config.toml
dataset = "simulated fluorescence microscopy of cells"
horizontal_flip = true
depths = [5, 5, 5]
kernel_size = 3
widths = [64, 112, 192]
projector_out = 256
projector_hidden_layers = 1
temperature = 0.1
residual_init = "none"
optimizer = "adamw"
beta1 = 0.9
max_steps = 6100
Rows from block 6 of a small self-supervised image encoder, named by matrix and row number. Rows with one number belong to one channel. Each number is 128 + 32 x the weight over its row's rms, rounded and kept within 0 to 255. All counts start at 0. Numbers have three digits each.
After each channel's rows are labels from the 100 images, of 14848, where the channel reaches its highest value: "top examples" is what is common among them. Only what is clearly more common there than usual is listed. The data: simulated fluorescence microscopy of cells. In brackets: how many of the 100, against the usual share in percent.
# convs1: 3x3 conv (model.blocks.6.convs.1.weight, 112x112x3x3, each kernel summed), inputs 56-111
# convs2: expand pointwise conv (model.blocks.6.convs.2.weight, 112x112x1x1, transposed), outputs 56-111

convs1.41:076125105106091097140110113133079108128119126119182100108175140112102079137088129164158067120095128097165129163097104130107068151233131100086138133100114156104131143116
convs2.41:148129172125156075079180117123122105127113105095127184114106082134198156130071165111115233156125100175131136126141139176140132089064114063154100098115138126059137172114
top examples: cells: three to five (56 vs 25.4); membrane rim (40 vs 12.8)

convs1.19:098159113196153129108145066111093116188137099138128088093125136136137037125140167102148154089142121134175111158063150127141099138161135119110160097112130145113177117116
convs2.19:127142110156087120153133105065167056135106101189148110091091108142127141127104188117146168128096144152120133114080155155109087126130105148119157160177160178160148084149
top examples: few cells (99 vs 24.8); cells: one or two (99 vs 24.8); ring around the nucleus (34 vs 12.3); fragmented nuclei (33 vs 12.3)

convs1.4:089030129089101115144138118155103128094164104063156096096132094144119089140160107134096074140110162128090093107131128096157189173116092145124174133100190145111126106145
convs2.4:148095164184165074101121049107112122131143187160177133164105124142079119162152143122137100103146098096118146087086145112096169129171139083135138129117107111126139102082
top examples: membrane rim (32 vs 12.8)

convs1.22:140098100108136110186077168137088144109108152108136153093121123107176049199099185085121100133105125097139139111170146100160096089126143102074115112153140134119124121130
convs2.22:193181055131155145129126191138134132145101078077161121130123151129132095161154145156070155132135144186075104103115165088202089059110110113189120163110089069159156097165
top examples: ring around the nucleus (46 vs 12.3)

convs1.83:152132097111123099093122108142124125096092154091112141237116119095099135138138089241126181184106065120123094144085112066169099153123134136140059153131123105152107130158
convs2.83:108104106106190135133132121095188146144149122135169086138154173095136132129065113158189136147109081121114109130102194089162169047135145136131166145149144088125126094087
top examples: dim (95 vs 24.6)

convs1.8:120145173105114130130133099150129152131093148126085157199091117144126172147140144221166163183177070098128100141079121084153179099147084127107111190122131104195097113141
convs2.8:113119118151139113112152078116181194143190111176179055072130134145174160110077121172156100153100143122104093150157170207115152155102136122142154098097137109111171168110
top examples: membrane rim (47 vs 12.8)

convs1.49:136100051119133110110131104061120101121058107149131161123101139019141140098082103097151163187084083107106090126137092093136113120120109114128111092114139049105107123110
convs2.49:126170143137169145150119130191145115117093121156173159200225125154077081152119076106178093087128129154108156158135123110089158187141129122112058163180127150179121099176
top examples: dim (70 vs 24.6); fibres (31 vs 12.7)

convs1.12:096126144117109072159159106084100118092143130124150096074106101144108062108127126119102128075110152115123092120072106166118137087124090116106088091126130121133123099129
convs2.12:195173150174109057210158083134133137095098157151149170182111157161106149132108142151131185087120118149166104176165124136117140136109146091157101085124145130121086115173
top examples: membrane rim (49 vs 12.8)

convs1.34:099170090112114140154137064113142106159132092116119165139152126144111149177091114143135129128175096189108065153112105170097064172091128080166095135133164127063151086133
convs2.34:134172111150091194157121100133106170125178072146113109144143180140163164168136170140110139168191145147149145151121104106040124109105126141119123144129152126208126125113
top examples: membrane rim (43 vs 12.8)

convs1.24:103019133126114123109126118127079126105179152108105099146106142167113132155172157056127158093088180118153114162132150116155096189108114195130120125145129133109127080109
convs2.24:117098141045144112093092127109098139130101161198102131116150136130080088123103116129185140050056075114106111068140152138139073146179094167149126075118178141041136130157
top examples: membrane rim (68 vs 12.8); few cells (57 vs 24.8); cells: one or two (57 vs 24.8)

convs1.16:066115127081155146158111122076093129139128086071129146162134101099127148142118138109151147114126113113129123190176081107155066177110156042136145074154146124153145095151
convs2.16:171129149154135151135086062103102101050106172104141109121134121130111104073117050136120067073144173119113163077084116102127166186135168078119154122158110129163141111147
top examples: few cells (66 vs 24.8); cells: one or two (66 vs 24.8)

convs1.11:113150121117147181174159138064145083145093127195121136130121158072147128197064149129085232084087117140115158137136123187128127124125114081131127115154143080106143142135
convs2.11:126157110087049121114139146161105101108121127126056128198112091135060146136111090160135122147117127114165184180102092097062151148108096135028101154158095137147155144111
top examples: few cells (100 vs 24.8); cells: one or two (100 vs 24.8); membrane rim (98 vs 12.8)

convs1.111:115099134103116064131118108150141091086099140089111139117123154149082141121138098199159090137132091019139142115135144140141125117247132154104087195142143090097108133114
convs2.111:165151074122158123135213105082145124137105111142211143196068095140169093088074118094133167146116108167087118180095167138125154106058112148097091136117103100123169150117
top examples: membrane rim (50 vs 12.8); few cells (50 vs 24.8); cells: one or two (50 vs 24.8); long thin cells (36 vs 13.2)

convs1.40:107096134121071155192100176118128074099152112173160226124160162153156145161100125138130180083122130166170116147120160145126102174131140098139128129166131130092147119160
convs2.40:127093189094096112105102150140133132140073135136095138084067118155095102145119177156075100133081178119165129152092159184083129128171092151127091161176106145125156110138
top examples: membrane rim (45 vs 12.8); ring around the nucleus (33 vs 12.3)

convs1.54:135149141092119131151151119079152126141122109144165173054126132127154184113076132118207062091102121111116138116134109175089149104081104079114103111148116103109099144131
convs2.54:114112141174122184130115208135056117177103144129105056106083148152148122139147200125091173096135153128148060140209110141158160170138130046119160118138123149122121100109
top examples: out of focus (81 vs 20); ring around the nucleus (46 vs 12.3)

convs1.106:122124082171120108069138138186109140088123172107155080157116146114118125100166085188071116162122112142115126103151126097159100166143146201121045137140095136128106111073
convs2.106:105068139109193114153120140129197128109094157138110107078161117101128071108108158091139101080072059154121154114118143112145120156137157103096123168111132078061188148110
top examples: ring around the nucleus (69 vs 12.3); crowded (51 vs 24.9); cells: ten or more (51 vs 24.9)

convs1.38:116056033117093124146120126107141096109122124143115135151131082103075102137080104119093090099110083174102077130089125145101156125099099056137099101129149149069113129150
convs2.38:122155160151156125140149104181164144121116166153143122182150138175133166150061164119165183149231133167156112137209202127107145143127141168158105123196135110113141122169
top examples: long thin cells (46 vs 13.2)

convs1.78:101145098129164160106143114092148169136128108130162111073112127120155173150129190109146116028147130112138148143072088143169115115156153110076142124114108142139124161147
convs2.78:110141145083143203120160151096131112160137119163126083121146105169103193122092150165185177136144127136066130162204122169129089176071116112083146110165105159116137135058
top examples: few cells (96 vs 24.8); cells: one or two (96 vs 24.8)

convs1.104:123169132152145135084134088113156202177091084141087143114106110086127133074076133167089054104163108160097139143081098092130152078126141097080094144097099120125137149138
convs2.104:098107105110100114149142118073171049094165124167116140140162170101141141106109093183174136183179129135086140085163114162108115132132135120120112149137202160134128132121
top examples: few cells (69 vs 24.8); cells: one or two (69 vs 24.8); bright spots (41 vs 12)

convs1.77:161100116122132116163125154069110142118071138182070131143114175072108092126065133147104220107065063081126149125130099132116123101114139089091121111135133032123124148101
convs2.77:119126179082100121135145104106133141123102126157112147213146169146074129121119150177157104148146129132086089150214149095068200143086138138115089150177164152136066103161
top examples: dim (68 vs 24.6)

convs1.109:125092162134155130098112096125148151147106119145105081169104166107133141047099130084164191090147117051147172082069093136153113085096119150066117127109130109137158116110
convs2.109:142127054151171123075158084156159102138128036129118125129104105111123121142094139146078127172145160147065121078090135095132079088072114130135108190126119139099141183125
top examples: membrane rim (30 vs 12.8)

convs1.55:127106118113087070135112102088107078106141123125153139076146194094103125124094054092124131084072157122145127109169129171110084118131085125148084142099149108113104127153
convs2.55:098167150102147107077158192142155124155126137100103183117142133120085149236173088140135105112113145104114136082163121158121102081149052095124094115200088103071138138114
top examples: ring around the nucleus (35 vs 12.3)

convs1.101:157114121110117160126077136158144112092168143066165072104138126207076165117205093167112152135101177157124080183106139138128098114116132177159119153118120153147191100111
convs2.101:122110115083143174109107131160154170108098150115118151116129115126146045150173141096087093067102119110114143145105084067183119057136125065131121111105149097111157158128
top examples: long thin cells (52 vs 13.2)

convs1.46:121121143109114088101112156089081159149121106150123144119208134113070079086117092117186075173121103148146143192105127129068099128150117073175116088129184096118138109133
convs2.46:234149036124144132112115126158150123127122069123147126151117136149095115110134139157094119147129116144084142148158169089162103119090103134156108171105154127105131210169
top examples: fragmented nuclei (29 vs 12.3)

convs1.92:106138168171128166158136132102104121130117124141130061084153131106137112158114149142112033091204131136137155121168093139085141156131137096148187111163116130110114140115
convs2.92:092145154071073139159101105134140100095152100102073121134123141146125142147171152102197158121158108114120141170136157152156098066127049079125121138124101098126132125102
top examples: out of focus (91 vs 20); few cells (72 vs 24.8); cells: one or two (72 vs 24.8); membrane rim (55 vs 12.8)

convs1.80:100157152132134076045132069113199129110138079134116163088115101103127164106131117097128064085130126161136138108087061102099106072116139074129100105084096173098084130150
convs2.80:168172098147155145120126095117162128131150159127173134121108088190200111110120131141106208158138145209125107059149180200098116108150121102147145107146114176145125127194
top examples: cells: six to nine (51 vs 24.8)

convs1.75:116178113137128140065125091052182129140115074173153192140090132084160191101068130145130185110136100177142085139085100132112055132105140063131130114131150117151148107104
convs2.75:135134172183178102101111115141189112119161145207163145123164118104131125114132141162123096092183142103102128104159086105055132130128138102096112160099108109144150114145
top examples: cells: three to five (51 vs 25.4); ring around the nucleus (33 vs 12.3)

convs1.110:127135105113127125134143117038135090115118091116116121125160100103122136045073087127122124092138100163137134124130100167136161149050112037153114074114114129091127148128
convs2.110:087156172148072081209151155156167126215079120178119148169145170116105193150113189115149151147217133151118136156146151128118119114183147125126119107121185083136106090107
top examples: long thin cells (40 vs 13.2)

convs1.93:110090119165074132138101155118023142121115104184180140121104165113073073100090131094100070134086115094106150065107171112094113121110092117102116157149063095110106087088
convs2.93:132116197196193056114075152133121132130162198178162131132158088147108125117111132140134129089107072134147087043089123129075145164151191121125125108132139139125206117122
top examples: membrane rim (55 vs 12.8)

convs1.26:061103131139128114208076144151116165161142125136074117124172141136132114180124168109112114089156107143144166132164161120133128189153119109222141099185174120092171146124
convs2.26:114101158095100202172046134142084077093119098129122157132103127142135158150120196104114097081135117130119107151132180093093102133128138153120132115108145160122188175144
top examples: long thin cells (67 vs 13.2)

convs1.1:128105142153143128172174180112119169121101129133125072097104098093103090111098150072143062111161095105127099099143132112118180135121126095082138107165154120150120131151
convs2.1:127115180137117157165141152120117106121125132153084076111157152124154136135144185134202162148142115129133127163215182106109145164171174115153094164150150153130095170150
top examples: few cells (75 vs 24.8); cells: one or two (75 vs 24.8); ring around the nucleus (43 vs 12.3); magenta stain (41 vs 19.5)

convs1.66:147137153095097110083157154141146071161158126122136116128109106188096163128173066156132093125063128092074118194212096160152086090130059135143108158111114128125101084156
convs2.66:111091129136156140127107083104155147126122152142111136124129158168142111109114153133146122065125172148130105144144148179137049086167130144113185068095171150056149116147
top examples: membrane rim (32 vs 12.8)

convs1.17:093141104111097087096110104155113116101187117081172096085176185114106137111132122048160170083066213119155125104099138084108111075170132149121117116120071147084143141130
convs2.17:132091154096147128071142108139133093142120100086139158101101117109100084119150192120098131107112122115082143112132153118125052046112092096166089115149098134069130154061
top examples: few cells (58 vs 24.8); cells: one or two (58 vs 24.8)

convs1.21:070138080100112145094084123144152127080133129058161132158141154140106171194173133155107117137144142146144072122163087057125123176126150177137089138149095140147119106117
convs2.21:054132145164118151137109098134162185112099138126156088105171138098100121087116072087092096128077104097139148165109153142162100176211113112102134164087112114157142103069
top examples: crowded (78 vs 24.9); cells: ten or more (78 vs 24.9); long thin cells (54 vs 13.2); out of focus (44 vs 20)

convs1.27:142106104098076113165091153111156111101127115111135142152159070095095124091112111131129128132102099202138174139155134098121164130121105083183116083152082125101105171175
convs2.27:101127173163111120179133084098156162104127126167217109159143121118131128103082092144101176134114143161087047114111127144123117165075147105164154125104116130140150139119
top examples: out of focus (43 vs 20); ring around the nucleus (38 vs 12.3)

convs1.85:088131165109139097116066085091196138130098119126091137134126169094115199086091133127246176125188125102170118173119076114127132074176118133127138124105111107140102108147
convs2.85:017111137126058129143068103147153088104153080134171150140108099114120128108134128118149081091111150095128131136075125145098131119102151036125176093061113142144171159204
top examples: membrane rim (98 vs 12.8); few cells (72 vs 24.8); cells: one or two (72 vs 24.8); out of focus (67 vs 20)

convs1.97:113136104060158141142175111114120148111104116077095140149123129096135103175101123139120125121131091156092100158167095116177149162096136116165098103127175104178150138146
convs2.97:118148153081128208151185160096141131150189140126108095153150168093150171177135132163232119144105145126106182184144090142112167165085152142121133190150145102149142127101
top examples: few cells (95 vs 24.8); cells: one or two (95 vs 24.8); bright spots (41 vs 12)

convs1.108:151137079101128108110128073097094145176093099181118140124120161058132153080079146123136156162091110113070071137093079082126091117126084139093119095089127078139144092085
convs2.108:150149121155171148096095165126051166191130124168173134173130149139153076105124097152111105121092115138114108086156119134102167181135161068125120151187191179239177147147
top examples: dim (63 vs 24.6); bright spots (38 vs 12); smooth cytoplasm (33 vs 12.1)

convs1.2:129167129079121135139128126144099125144125151121098176098132151115134093123076154107135048107136118119120099164113161173120184128142155112070158188154104098112065104154
convs2.2:172136124122089120176109255150108120178144123190108130125139128126139143179136179151088110119158163095154129097166127103106115138127145157102140137098110109159150103102
top examples: cells: six to nine (53 vs 24.8)

convs1.61:137128118153154076042129154119133133107128144116116112192112126099098108126124101053160090072134127122159198152138137140120104101083077119212111121093167129143087154130
convs2.61:165122057149142135123166138152166163108148106131128147157151104122123122129099147164082172172099107194128093160176178059166127123094089136139103194077150100057172185120
top examples: cells: six to nine (53 vs 24.8)

convs1.7:098168109103159113126136094108166139107145118097159102082100105115130157166160128106105124089151134150072088098164095112119115138056126097169108064176123142153140070133
convs2.7:112100135155113161125069114153097161137151100059163136121117147103087144093155185142106099121144174095090110194150149163114147155090151144091161161144068097229141147169
top examples: ring around the nucleus (32 vs 12.3)

convs1.63:137098148160119141154130206089116180130101109132144103133127122074115135124045140069132069090166107152168177131141125122126155171122150078083099135185153109141147162106
convs2.63:090088166141114137138121089099125095094125164125047069145142169081102141086100137121134133162110107144102115096167111144133133163158139124136106163132186137076136116091
top examples: few cells (73 vs 24.8); cells: one or two (73 vs 24.8); ring around the nucleus (34 vs 12.3); long thin cells (31 vs 13.2)

convs1.13:101084047081140125170132097128113107078134118152127082157143131097140142132161106139098201143114135184096086092148164082121153125121117165138108093084116140084121112112
convs2.13:128113184149161150123123134123098139158118178135098117129147131074033120161143126096105154106133101103094097163171150073107137159126137113121118091176078071135131048088
top examples: out of focus (44 vs 20); ring around the nucleus (33 vs 12.3)

convs1.99:141200144119165128042157107128186142106138087110160182125117103133205186092127119125155134133174152189109129157148097141119093105103160117103141142072101148192114195196
convs2.99:109109108161062089116129115091126097133151139130066169137133138153144116106185132089140149160118121090133089090117134172154132111137134158106178112100148134124118157125
top examples: bright spots (50 vs 12); green stain (40 vs 20)

convs1.76:086152164125107152078125086114127126119111096117094163132115089107087112072095105155133083137182085155140131137095057154130171069130119037138081123140105132111075109157
convs2.76:135128139117157098123168131135203126145149131132151132112142117158247158186169158131133194173192160171113118112114191144126122097146142172184151113146177146113142176101
top examples: crowded (58 vs 24.9); cells: ten or more (58 vs 24.9)

convs1.98:107053130099118070141100137137087138063113099112076115138134126106141093124112147113118153154114125090142173151142183077128116063123182146035118138111063119102142150113
convs2.98:197167069112089123109157129116145144130086087132104127166129152154138090122105132148093149151172170184107141144184213090186110072082085129132099192120098127132167179128
top examples: long thin cells (46 vs 13.2)

convs1.35:126153101074151121096100086130113123121160112120181157147136135164161164096167120162099157119106174132105137117112177139126071100086153144162095158103134151115163175090
convs2.35:119079105158077139132127223093129118187128105148137107092132137151083016090223155095099097068102134106133109060119133084160136152122122087134131150117118127162136092127
top examples: out of focus (80 vs 20); ring around the nucleus (54 vs 12.3)

convs1.96:147161111162083093133100116114156074138162112117160101137150138135106112077156056177134147117104148153131113106102149115119141097181143139157098073112108155081156122112
convs2.96:115141129168152131107142123087065143133127112116155113084121077134114115094124172107072155136139194071114142100160144148126114114120177085166152093162079145137153190101
top examples: few cells (76 vs 24.8); cells: one or two (76 vs 24.8); membrane rim (38 vs 12.8)

convs1.71:147161152158083149124145163060161087133117094134142125108133105109112119132117137144151085115128114158159129098144079182094159134120103079140167102154116105091115171160
convs2.71:127189153149103099115171123150168091095172127113099131138149089147109108103101103152107172135098146144115131132108087162067121135159096158057113173175122171137134196168
top examples: membrane rim (66 vs 12.8)